config.yaml
model: "image captioner"
crop_scale_min: 1
encoder_activation: "gelu"
encoder_mlp_ratio: 4
decoder_bias: "all"
lr: 0.0088
adamw_lr_other_params: 0.00098
grad_clip: 1.0
steps: 7700
adamw_weight_decay_other_params: 0.05
Rows from block 2 of the image encoder of a small image captioner, named by matrix and row number. Rows with one number belong to one neuron. Each number is 128 + 24 x the weight over its row's rms, rounded and kept within 0 to 255. All counts start at 0. Numbers have three digits each.
After each neuron's rows are labels from the 100 images, of 14976, where the neuron reaches its highest value: "lies over" is the class under the peak. Only what is clearly more common there than usual is listed. The data: drawn branching plants.
# fc1: MLP up (encoder.blocks.2.mlp.fc1.weight, 320x80), inputs 0-79
# fc2: MLP down (encoder.blocks.2.mlp.fc2.weight, 80x320, transposed), outputs 0-79

fc1.92:163115175144178092122147135174182108114140155135127128084153129131114133113130139170127132126128130129118133126122136112130143105125080101113123177161147168126142099143119143142142110121094102117103095106123127107088113110157127056147158116
fc2.92:134096106132141098114156122134150165131096089150104148139146120126143119133128124155086110129130139130100152144112132123096119102145141116162132152145127116128074153135157099100094093170154153171112135124174154104114186135123066116094147133
lies over: wood

fc1.104:135158169151144108103142130150156136125158106098084108130102138139111125066126124171116137118132152093122134129127147154131104121129096112080113159158146147191123118150097096070116134127127106146141104151167100133116116102131171123160122123
fc2.104:140126143148172128161156142130093077136132106106170103129098100146124091148169145134121123126088131136154136137140136108150158121143110084129141127127126150083124167073123095125170118155105151126094107103126170089134158136134084143120124149
lies over: wood

fc1.75:117178140128133180146130123125152109142114151143137137123132169147096109135143107169129078089137130154155108151162110080133120109129121100088112125140150091143155118146123132124114102100173116121167123147110140157108093087167151093096122148
fc2.75:117125163139117139122110103050111143120105150103151103131139135138130112147131184126103122140114124151134101104110086131114152104134139106161143122100096129147102130092125087141164173136170157163125147143154167137142102132102180132110099133
lies over: foliage

fc1.235:116172119118140143099123142159140134100146112086092104141065155135135135113086153151097102169147152120102184127135143152114148125116096139132099157140076099159111120139125148112106092114159112142129152122145109141115129151114113156109176108
fc2.235:105086140138170104149111103143137147149144165129133121118165138136140151126152072108108102110106125156119087153150117127145127138111169120110150152158128127133169131135142113127140150146068153117069161082112113127131109166160126097101098122
lies over: wood

fc1.94:095090114154127136133140122123138152099134119119145140134081155140082107141148105132143110168118156081164135172111167133167154157130112119199138142131138128130095131078168133117106072149148128144125111102110123128138113115113093120104121147
fc2.94:130150110106139145128142144117108134137118174127128069162169108130139099135121125123172138111125113173139136100127098132101099118149143139090055117106152114148125159156123115191151128110138150149144123120094103109146141143145160150154093096
lies over: foliage

fc1.257:102112159186118175102087098121109109132107140138139134141149160144118102127133138171137068097103165138153135108134151115111106153154141077174144127126116104164100134116119152113123110148131102185117137125108132140134118118125148093111084121
fc2.257:108121133115084124142122159077104162111135114151169121125149161150181113161107130144111147105111105121101158152107113111121129114154118153150105170114096105109166114140099083156151121111123142158100183169146137124142123120147126086120101132
lies over: foliage

fc1.72:121141164129095121141148151103152111126092150144156117113166113175138136164100096129122121128135099089154114131088143122126107110090122111141138183128091135111064163146130148125137127089137166123086135138157110119163134118178157107138143125
fc2.72:158115096135185122105180134104156102120164085106094139136108118121116129128159165129139132133098125179136138150159098145111108150178137133139137115104138087154150093157159145138143139136100126113136121085130105129104082130116090150159123143
lies over: foliage

fc1.12:082129129146140150145125133154143116085160168161138142116121136117113110145126123090090126126129125144120137087108157075139128124057125151107134117129100144127124137138151144138146145141166169171160142086142113091115085121135094174149105128
fc2.12:138069153088106110115174125141180064106115128134144138124105123104148164136150139150136129138142115135085151143147132160154161134141157077121123122121167153114122148151124090106095118125102104100113151166137134102108153121155166125149126131
lies over: wood

fc1.3:131147167127119146110131151140156146140140149113112140119140125138128080137064127102090128171132115152121132078131156144077096137102116138120158092090152128127125159136125100129107110099169137105163183089124129140145120136086119156117149096
fc2.3:123113145100145118156156109140110127129128113140146100156103126136159195157186128119143127070143108119122134122147121113175133120142149109075101132180082123133122101113130147139092166156109144122139117147094109097115152134146139150145104094
lies over: wood

fc1.95:118139098102137153108069111142173160104090104104136112174133145133122181152124114108133134155121147094110161129103121114118137152163154114122157112137090142133114115151146093132113132120195127099130132118131100145080111150161111125105098153
fc2.95:117115125144134106133157143121111124150140181129157149094128125092135122101127102111139092085114074142122078134092161090150114100086120143147150154123194111145142164139126172138144109150096115150154138106109143114151136125144104131163140110
lies over: foliage

fc1.173:161133140148125163102117072113111093118151146105125157130140130169137122154060111094101125115120159138153123107126101164146138108137137131130136090130132145128167144124161130131152155107159137148134090137113099131127179129114148145087065102
fc2.173:132150156144124128149180138102139110141105110096137113109117126128134133142151121152119122101093119135099136147145191092071127162139128154169094171159168150076126120086093104125138112104134136127109103118122110101186123143136143125135108136
lies over: foliage; wood

fc1.93:124152114126119104112118086107190099136184126139121132174154107114100143121148138118103065116115157152110172142130148161119154120125126130150138149132109123102085117089155111144134084112119124100149174091120117169132133112131145121105152143
fc2.93:113141140087139128137129135143116161134127143116135082098127128111189093119132158114117208066138113138146137103172086139103141127098131130101160127123127113113081140074111151125147110130132135151111146153109114162154131145130147130132111096
lies over: wood

fc1.194:133123167113130170116087134137132137127190121132128157130124088132115140178135149110117154135118112195116155139101137137161131132114095180136121114125108125127149117110082075164095137117125110090134129119084111092102114135170146135142133117
fc2.194:147117114095077161142154072098137142149164128163102158106140155129106106128182163126126154105159152101116091133097181171119114117137139155130082147123120129119132121113134155110119128102150118120120145102124114143145084141120176106118130139
lies over: wood

fc1.240:129130145110149168096116115125120175101121116122118096130122110171116102139140153113107129121155132152107118116160161124100135107161113078133118170135153082145118157095135134083074097131121164090107150156127147106171136120150127121143164168
fc2.240:092096145146095106143140115077138147140124144150173099177115131135143119135126147135128095181131139093128126144101089087153108119142084080147127149111098156110114108125149161123140148110108156152105117126113140088147105160123113144163117168
lies over: foliage

fc1.264:134122149152103085124069158099144138146152152128074114128126121105109155093095107125094132143120175167123104173107149106077151110120127155119184143117123148146126095143110146132144102159132130124138122099158158118121093129122138133165119149
fc2.264:070122130104137107169108144080144149129092118092137123130109110161121108133113172167144120148128125114107134121117130176103126140172122138149078128145114103169115145132143097127113147113148158162094116158144132156156113138065119125160152117
lies over: foliage

fc1.166:139128143145147118102147110136098120161135152128162131141116137128107191149072112154143103108108121105125141123058125142144103101166107142195167135118146120175118159102129151131123091128143131111110091116129088126129137104118119155135099140
fc2.166:111156198141158144175157130123122084108110107111105139099135151125136122117152127154166136106126123126093131123097082128115129115139125136155130117105114164112142090170149108117130106096145154121145131129105107124085138151169113083177099159
lies over: wood

fc1.239:102119156110140120106123162152146168103103127140126099170108121135165127173124135120120159145138143095133146124113129133140120182156080103144148156117108128108162149079145100122128137170195140114115136122105115101095100107121149118090095114
fc2.239:132150137137127106112129063145138089163113128129145145119145085134124139092123136144120143149085112168173103131126157103125114106095159103120129093121125132117143098131130147134111093137102136137192140135137158155192149175117161145150118110
lies over: foliage

fc1.312:085119144165169095084143144172173133088126156127153122111157086137161121149118120124114095113146138128132118118126114173122111124097108119115128131141116172101150130115131145123092101094202123145118166148112097115151151139105127111131144101
fc2.312:143187119108140155153154117160132076093151134155117120124109118193123110148160141150114116137155122132110144112153111120143154131122143123140168134129114130116117132124126090107107137188092163090060122086140117104126145131163127136113105120
lies over: wood

fc1.198:143102144123095132148102138083105096190142139146077092137155098137139114146149130123083108149142114097144108103138151139116119103114106180112182135165150120160124100105078135143151111154116133129136117116122136120117119132161167154097125145
fc2.198:141091122124139139143151172139137124110172095154137129126096099094098130134089136143155131107105112100130120141149139110113102104160162143125094141140130144116101146133159138102100156100166150104140104181072148145159129106086118124100146178
lies over: foliage

fc1.266:090096143108146108096131129119129186085144121126134085119109145136134129148122195118091121109095157106117169129121136115109126164148102107154150161117094115122151129111129126168144107169181154167132140139119125131135115113095139119115079134
fc2.266:136132141103137132125118109144123070160088151115155138117164086158157101106149134141115112138171121162156135113132139101139159092111122152121085114146119159182117125104176108161085144113092157131127098101123110113169115124139151118109151129
lies over: foliage

fc1.56:102127173101172161146145134093133117148146151091132084109120170114109150120121104102126122139167114129107135140106122117127112123121111140139163133103106124116139145138163141143167101172100156086156094135121183106119147104144173108153081143
fc2.56:150148130158114118117159105112078126138119145063146129122113091116092157139082140098125109141104142157142126091112112155121118148118131115152088097146141127131108124156139123130157135143169146164121157125188133127094149113139090132152089174
lies over: foliage

fc1.159:111094105123096117141111140155120115137169164120114102120103135141133175145140126115113111131135131178137133152173138158148156143112149127103117145136105081081113103131164153133107105161098137133106148124089103125158123187098156108149088094
fc2.159:092102126087090137079116125144135114137125157149140194146145096101143147130108101128094136114170123117119148114125116141140161137116143155145103151113088117114133105103118108187103169117113127166115123116153126203143131110119153119112144132
lies over: wood

fc1.37:125180134136101163136137117128107149135098142099134168102093132127134105138106161169062122143148110157074149110142141141137118154155145112109143128100173137101114101118125149106121088153134132092163068126116119105129126119135130120134140177
fc2.37:101122116131097122123118154095122120140135111113144121121119126106092151104138145153162095090147151116146148131110073146138132174095148108128086071126137110116162114122145152127197159104126151114110155130169179167108153105119138113128121143
lies over: foliage